Weights of a small image classifier.
Training: muon at rate 0.025, batches of 128.
Data: trained on single toy objects rendered from many sides on busy backdrops, 50862 training examples, 100.7 epochs.
Rows from block 2 of a small image classifier, named by matrix and row number. Rows with one number belong to one neuron. Each number is 500 + 25 x the weight over its row's rms, rounded and kept within 0 to 999. All counts start at 0. Numbers have three digits each.
After each neuron's rows are labels from the 100 images, of 14976, where the neuron reaches its highest value: "top examples" is what is common among them. Only what is clearly more common there than usual is listed. The data: single toy objects rendered from many sides on busy backdrops. In brackets: how many of the 100.
# fc1: MLP up (model.blocks.2.mlp.fc1.weight, 768x192), inputs 96-143
# fc2: MLP down (model.blocks.2.mlp.fc2.weight, 192x768, transposed), outputs 96-143

fc1.698:499521466473492462508465521507508497521474469510538510483496515524501541469544484510475541512491500487473497528467445523530537482503488519511521
fc2.698:518496544461510474525473522480468460474478481469527477497513477471485518510491521513474470451507456467533495508508499557487467471482499507488518
top examples: green (34)

fc1.274:490491497484558533544473500459467537511519478504481493518504514526562505487476535471505529531514511528497483517529489486490500492538532538532446
fc2.274:458500507514536475524499550523462526510512509524482510467482437505487503496523498455512506461465552505490480491516501476492482470514502472539503
top examples: teal (29)

fc1.122:465466489475495544522532525488457504460500521506519467511484493485471531489502499478486512520423529521507508486490514487496485491533465542503494
fc2.122:536521469483504459478491474511486509506473516497505494550477501529526456473531486496478479488496501481462525491484499465501478503518515521481489
top examples: ice cream (28)

fc1.718:555517536516521463534509537497511505491523558496527479505491522516459534507518512434538527544529489465490494464532526481519530513501521474487540
fc2.718:500486519530474470504482527521473538469487486485512482504464515523489554487528506477468494501499442505487483479513481497476486531517470521483455
top examples: green (26)

fc1.691:478522552474525450514534550518492510521477481514509463529490523500513460499528524537498497488522518457484505514475519492493442516534535468532535
fc2.691:499502494462489493528545492493498479506497498466491499490484490526448517451503489439507551522496474461492510512475477472519445498523497517483513
top examples: flower (31)

fc1.361:533450564483505569470503523475501514492497479487502497495519504465540483502479473470554487516549525471478513480486469506504512518564488541485539
fc2.361:534482468515498475517495522471496490519502507506480466518492482451516505508501497504499479493514488440499512478461534510510530504549520543523526
top examples: red (27)

fc1.529:482469470503468506484506473561477541510493490495465493542545473505488532502474537523471470517503475506510524478488502525485515495526550509499503
fc2.529:494497513481509552551497545509497529499481500506524483481495493512527516484478517484509510528454506512522457480484526529509547555478463499487532
top examples: hammer (26); orange (26)

fc1.249:505520523485473480477479489524498456510542497477521505522513508537462471528513494578492521490504539481547476548518502511462490540497471542515516
fc2.249:540519471472511514480512503486451516487507522507486535503444496498492496504501466521467534476435525483501488535499474483485492463511470491524510
top examples: red (30)

fc1.346:513521444511511451518515509514513516511494481489498482550477503518527518492496481554477496538530538481520474536533489516526542471451511520479456
fc2.346:502478529474501502482546470494502498483489481470464502529468463497512492555532520482546491513461486482507537511504464492519458502494523500538501
top examples: yellow (25)

fc1.40:502483505488515535513524457525475518519491569519514489482521508517501513497522485465481516469526503501503501472529535523464540518505515506509494
fc2.40:477508510507495474503527487506464525504511520511478471499525470519484494505480466516463470569510482519516467478527441523532529497492475497515495
top examples: hammer (45)

fc1.114:489543540508494496500494497491518468522537522485533531514498530494453466521504517500527474489498475506530476503499536449529530524494517491526477
fc2.114:480550497471503521503496454478490500478513539492454485452501504490482467482512523492508455458514536552519537516517504506515513505495477491468481
top examples: red (50); hammer (25)

fc1.613:482512490479551524487472493473495485508492540496476492491495487515499529496501470524498467479489545528489505499520480505462509464551497511488523
fc2.613:446461513526488514506487493495529550517568489490507559508447517494529472450510497504499488476498453524502514489506495486505523537503531440497486
top examples: orange (26); candle (25)

fc1.711:528495555482477454480465523523480468484475507503468548531517489481487496517564503487510479499475514496521504479476542490516480473525481503479505
fc2.711:483511508471514463507515531541493435540476504493482494502487507501485531459526507504533512470506519480532507491508474477553484509511479513589495
top examples: red (35)

fc1.48:448507475483499527478487470498506538489476498500501511479497498497504501503454520508516554538523514521497485491471495492507506509490527542460483
fc2.48:490485507489492469461507492482447479467509488519483511492503516491474525492505499519507511492434463499500521441527535514502524478497466532478504
top examples: blue (37); teal (26)

fc1.51:470533509510515499535498487477561550490507485470486477486542543529554502504528486477517465458493460465500509516496470473481510533501479511512464
fc2.51:524519486479504489518510511445502491486504479518489529478500456529485462489537460464461511511475533501519481519514529470490509558498490504480449
top examples: yellow (34)

fc1.437:457521481485499513489539524482511510485515472534506495563499496514495477506492505528448562484507485452488476491485540514488466503495526533547487
fc2.437:493474486442517485512533457512490507512497515478530495516496486492499517521531487490522485483511494485536510503500456479505457509497509499535514
top examples: orange (30)

fc1.394:508517485492526505502492475528468508534526450468483494527503517488481537465469561509466512495492497496467499516515483475481479507535504473456488
fc2.394:514493492474514516489512525533529506468486511510512473472487491510522471504485489543495476470484478532531489479445529500501522507478495463454496
top examples: hammer (39)

fc1.656:453530501510480531458440515516470474516481501483479515552494470499464485508515562531536492485497491554510500509524491484509533488482544512479463
fc2.656:448485478462493548535491486482530463528500533474494535485531486491521480474486506502508470516473556490545530514539552505502508507526501498520473
top examples: pink (29); hammer (26); red (26)

fc1.1:481484489489451518480511529476477522481525458528494533515540490469547540542498464475471492513515525506527532529487476466550542474462479490505481
fc2.1:451525505499522515510441505527483493457480491473489449527527445519535486538465492513467494483530561473487493486511504513457494484483508473471506
top examples: purple (36)

fc1.393:525506535487502536520550463452499513525493532517509506483533465530486457496475554476511507483494470474487499501550479525466518550499439505523483
fc2.393:502479515494510477503545511510509475511576504503494504471475500487515514518491497491480474516492467503470504501465510499467506486540493550502531
top examples: teal (35); green (26); hammer (25)

fc1.181:476529511483546487521487512492528492528522490469494503520515480541501545537537519544507499496512533500560519490507451527504496460490483520468497
fc2.181:474522475479489488556521491517469449485515508502506518456475526502513527480505487521534477485502508484509471490503490519484512521503500518525507
top examples: teal (25)

fc1.383:514508524519487490480534537514496526477483483508508471495528514509462524482528486480484490492535494494530509526527518473540515489501515531492470
fc2.383:518490504474527507471505495493498470466475528537515467513514520525484467455466481527462533556480508550480461478501457524486505557529463526479470
top examples: red (45)

fc1.151:563496486517547509488476485519478488535496509488507517546459498518534492515501557541475478495467506510535523554502452481475482475505509582488489
fc2.151:496503488518525520491469544530508516520446514516479497463496501469478461483508494527536486510500490553583481458455502502488503526454533511483522
top examples: green (31)

fc1.632:498487505508477514531504504546454514498524482491464494488489482507507523523544478490480497530477540477502527535546494527511499516467509494543482
fc2.632:480473482472505511489496525479523478476454504523473462481479573530518533451495463533497519495475516491493476449488501481497506512500513489493476
top examples: teal (27)

fc1.221:455519505528482519444507519557459462521483556477455536481521487479508487507506521531516502479513525533497484500483496517469491510475487469482474
fc2.221:477493506515468482491464459502475531511513492473554479518511523495465535505522504515513541492462450459477504498474514481518487500535465524510486
top examples: green (25)

fc1.523:498510558533479495496460462520524474499486517543508466550495496473478505517480478480509476510512499494542523481528493520472499482496500495519495
fc2.523:544496517510512505492516465522517518489505513554501442496533466432487485497488515445519490502529525480498501490534497510514493488517504484466530
top examples: green (58)

fc1.672:500486498495489482497513462487536502483513543512492509500501484512546489540480515517490482519466499504464466532513498471499512434488476503533493
fc2.672:516525505486499531504558516475495533533506503500488489481518466492539498470541483516461498529486482442504512499488477545517518475560484515481439
top examples: yellow (32)

fc1.3:506514482468511448499520473473518545480475454463490465448456500515506495455503504481505563492496509485503478532528473496466511515516483474454513
fc2.3:509471531508493529476548513526487501504512493483505492478484527500476492528486510525486483497532506484555484489484485464470492519483493504503541
top examples: orange (26)

fc1.275:497488466503507490463473492516478529471548488497505525487495482493533526468471451480544499477498556496492516518507491533477494516497529536526532
fc2.275:520499506496518477479486494543473517470476536508505500509539496501519521506460537510494470515524536504478502506512497500498445501504491496469504
top examples: ladder (25)

fc1.397:506446496508514478497509474517552448556491549522515503516472493498503570515513508485512503505422459470482512536464489450523476561511509504514459
fc2.397:500507549473526519501489484513482513490467510501481525509519472469449481560520516499478523472564534497537526523492502493487504501505506488503576
top examples: orange (25)

fc1.457:504513504504531535528511488509470476502529500522498483493527523503509482494501528518516522517525482551542521491495499459484545521477509519484475
fc2.457:504539484512487545464467486502506520539497504521500502487501431492508512449509506449503480539482476513509493508520509513490526448507532513526465
top examples: green (26)

fc1.62:472472456501528522524526515487478503459453535507527488495528501501526521511488504493471491520475486490479513525523452488482479549497491491526438
fc2.62:510507477520501512532565541517522464478500507481496523489513496487471479480498511502554459534586499484499492490490504524472503521505469510511499
top examples: teal (28)

fc1.194:491490487519508517486441537480491485531487510474514507484531519519516514512495505466478507495525498502482549494534473503546525486532507508485522
fc2.194:497546517505500478487515510513494534537456473493475483476529513490491483466531536525502483479485511491545465509461517529478487504467542535494505
top examples: green (32); hammer (25)

fc1.392:473543527528511482494504475538460553493533495477528486502536446515525527461455518491537504483494520503498499511509491453482479486492522476517523
fc2.392:553473525480496485490550487510519534477518486513510531506479494475494506479440508519499501553442507491501488498526511491495496505554511495521517
top examples: hammer (28); red (26)

fc1.440:516533517484506510503494471508490502499472498513529498483501456505502502544478473486557516542495499510455476521512482467475463539549496505485511
fc2.440:493502480508498492482521506469510542500496536453491484487487463502528484485516491523510533485501551479467527494530481504507518447506514511475540
top examples: ladder (25)

fc1.124:479491518505490469489514477531499544477452470539496480494508476502513480523485495533480520515485496516523492534515489466486499475498529508516505
fc2.124:501505539560525514520485516500474501515510487502471483495508521508529505498473542525503488532509514513514451452517467487509471472516531487511509
top examples: yellow (31)

fc1.573:499499487488499489507521510467485484466485503538531496513483493464526500468478477527522557495497523515534509482527527494511491476460468511502514
fc2.573:481444521522494466535488458500480538498527534462538474508493509525489508528477493521511461531419491475472507507533494507520492493519509508488509
top examples: orange (25)

fc1.33:505536520466480472481537500498484502488490462509543503517486461464513492513478504546480518498519482438514496474504504531540502507447530513533507
fc2.33:518435544500506520504519486502483499555514484429466434525501487511521543507514485513456478487459522479541517540491469517509492469499465504544504
top examples: hammer (35); orange (30)

fc1.615:515497521479514493501451507511460532447506533508508531525523454507487508482526483410567482500456492495510506495519465485468518481541558478464529
fc2.615:486493523508496467495489473505528470505559445544476483524491496513501509506437491529512489481502484515491544517454496522501525483533512511477515
top examples: green (45); hammer (44)

fc1.344:493480518470460484497440513478509526462496531497497492526511553511491514527509482511515490534509523509522527497558466482520487535483478520519463
fc2.344:523509492523476483459480488469506488477496455466491501503468490520523509532538465487525431497500495497478500512529526534483500547491509530503474
top examples: yellow (26)

fc1.302:518508452472521507518484524484494502493467546528510429533526454511518502498517489520446523515533481535488474476540512507486486472493530550479486
fc2.302:544461536501500467513463454498515566536546516538528507491468497450549470487490522513513537506497497471514466559532504520513511497491527530475498
top examples: green (29)

fc1.464:487526459524516485502487492482507476495464512481514470484458484518519510503535523549519506489510473475491494510500527541520481491516538500523480
fc2.464:497496530518478543535488544508511479498473457471495513511475497500477480513518524527480511490500516513505519506445516583509531506497512485490488
top examples: green (27)

fc1.242:508479555509473516460508476542520523509505459546478513511513497491448495509478541465486474502491489507492533515488473448482447504490512504495520
fc2.242:506497479518458493475521495471485477455488473464481579475481533497520488498527527498528467479517526507482528519491540542489558531462468487475514
top examples: red (28); ladder (25)

fc1.142:501493509511508498491468512507535544521505515459508518510486485527498482471498481511530437536479479477504566495487546532513506485473507513534478
fc2.142:524516506515486465518510515541522489518507550556473485510511459532455523506461439487501507501561527497512515479479510498515492455453508498469498
top examples: blue (44)

fc1.309:475477483524440504443499517516519506489527515480497489523523511479523512460564522547522489507510525519545500556443517491444531494471476506468537
fc2.309:467533460502489483547495534494455517508487504517544525508519530511473453514499501492532504502485502475465484501483503514525484455503476491503513
top examples: green (25)

fc1.489:518489483481506500511482504506531528490569472503521525532527535514498517537487483516501551531505472483505469482497506481482465523484511481458481
fc2.489:502501493488495481546509505466505481497499512502539533495458465491494482501505547499507549499488512539513486540503526488490495492491507516534456
top examples: teal (31); blue (28)

fc1.580:481520525477531515501514504513504503527484439513463465488466501499527489503495491504469496532508513521473466527516506506494494496492533489443502
fc2.580:475500487501566474469493469478492520490527512516483481476545512461498465488525532476499517493527512464463494511458489497501474500472529501496526
top examples: purple (28)

fc1.147:540520472458515516508506502507452475548514505516508489518487510524480496529521474447498519545510484476514505513495502457502526472484521462463519
fc2.147:545469517495494502486493542527520465529497490515516494488516482506518495564514519523491512505501469500474487536491516448512490465508528536506474
top examples: hammer (26)

fc1.660:509488454517488480506492515542492472501475439475531507533450523461489525474547550463496490512526459493489529499504460471485483459484506509478492
fc2.660:531487545476541481472529491492495511497485495505494487507496534506537460457502484544489515447521497496536466509529514485486407488479510472462499
top examples: hammer (33)

fc1.579:501527506468521476510508511518502502506526523481533482493460551455508507519522517485522526480472531488523544469494555519474522463487467513562502
fc2.579:502489499505496482538479535494489521473496488483443541469524474436505543495504520469491468489502528449495489517483457493516489531524501523545434
top examples: ice cream (34)

fc1.557:486526505462487507479505456500539509467516504519521471533523528489491550537486486544530515515481497476534489563532514501470513484504497522456497
fc2.557:533486522489510523502540499456500472504451508457505506531523520505506483502493534470483497512480506511474495505549467515499520502495482515530504
top examples: flower (34)

fc1.98:460521535481504457512502520479455508521476497477505539517496453487503509464535480461513524552524487478493473496503474538501513496504519472476495
fc2.98:526496474534534511499529484507511508508503475471445521488484480469469479490484523498484518529496480507454504510520521490561515537487465537513502
top examples: green (27)

fc1.730:494469521465464495496484503540500545469522502503472518554484533476468475493462502537488517480476453532499508492471494451454466468520550537511481
fc2.730:506511497492518483481476492482532536503494474506518485508487466451477504475558475539518471493512504493501526549514485483495512504473446512515524
top examples: red (28)

fc1.510:517503467491469518521513490473522502474490526462501545456501495486469495536507545489524507504500435497486487460491517524509491455513526492502469
fc2.510:513478532457482492502496505488517500470489526547482510488451491467508503471529492487456538502476483463557479520508462496490532501503516443456487
top examples: green (26)

fc1.425:501502501442490536459463494520475511526517506481519491472497528504491514487424507527485463547502439523486492492488468500458494516513536535503461
fc2.425:523488520501516502502506484491488507479498506524502503503490501514478528475498535473518470532451529491516496502483544488539505472495477450492530
top examples: red (53)

fc1.611:504500497495534496496537504502513517501486551521481504516507501490519511489483539491513491531503530519486488517533506537502559504479467525499498
fc2.611:510494459501494484496520507519472498484538499551562503466528511453506520471519526468505518508492481492518505483466505474502543536479523538515500
top examples: teal (28)

fc1.202:495507528539489534492519506495495523500430499494507488526440487525471518510501460529493513511542481546481462539492531540502483454476505532558488
fc2.202:514510481474513502509497503508543512461498513532486481459502525505492550453515481500481498463476510522479496473513482492495513497501505493489517
top examples: ladder (35)

fc1.705:508479501504520468535516527489496526545448493479508522510510481483506492508474500526463489467460498485481507495521495487503490510526510513538453
fc2.705:494501515507539527507541526495530519510473480511514519532530511566537474529534513470491522491513551498523499507487485479493477479478496524449533
top examples: orange (26)

fc1.222:501471482470499509528471462490500505494508475489532530524485490531509503528505461490504551501472466521516505582520510470486483491492519501532481
fc2.222:488488465450513464538483540533487487464485485501482494465509511461525490515503503500548499500480481521495516463507524476468483501538483490533536
top examples: teal (37); hammer (26)

fc1.530:502487461537489509497483491508477496476504492508503467527515479508499560509481528498510519496490529491512519507486487500527486477517491485490513
fc2.530:528498509481461557482463560522518531540516504439477528518465532484491550509507480509492534480519471480519459509508506503476513484532478547522530
top examples: hammer (34)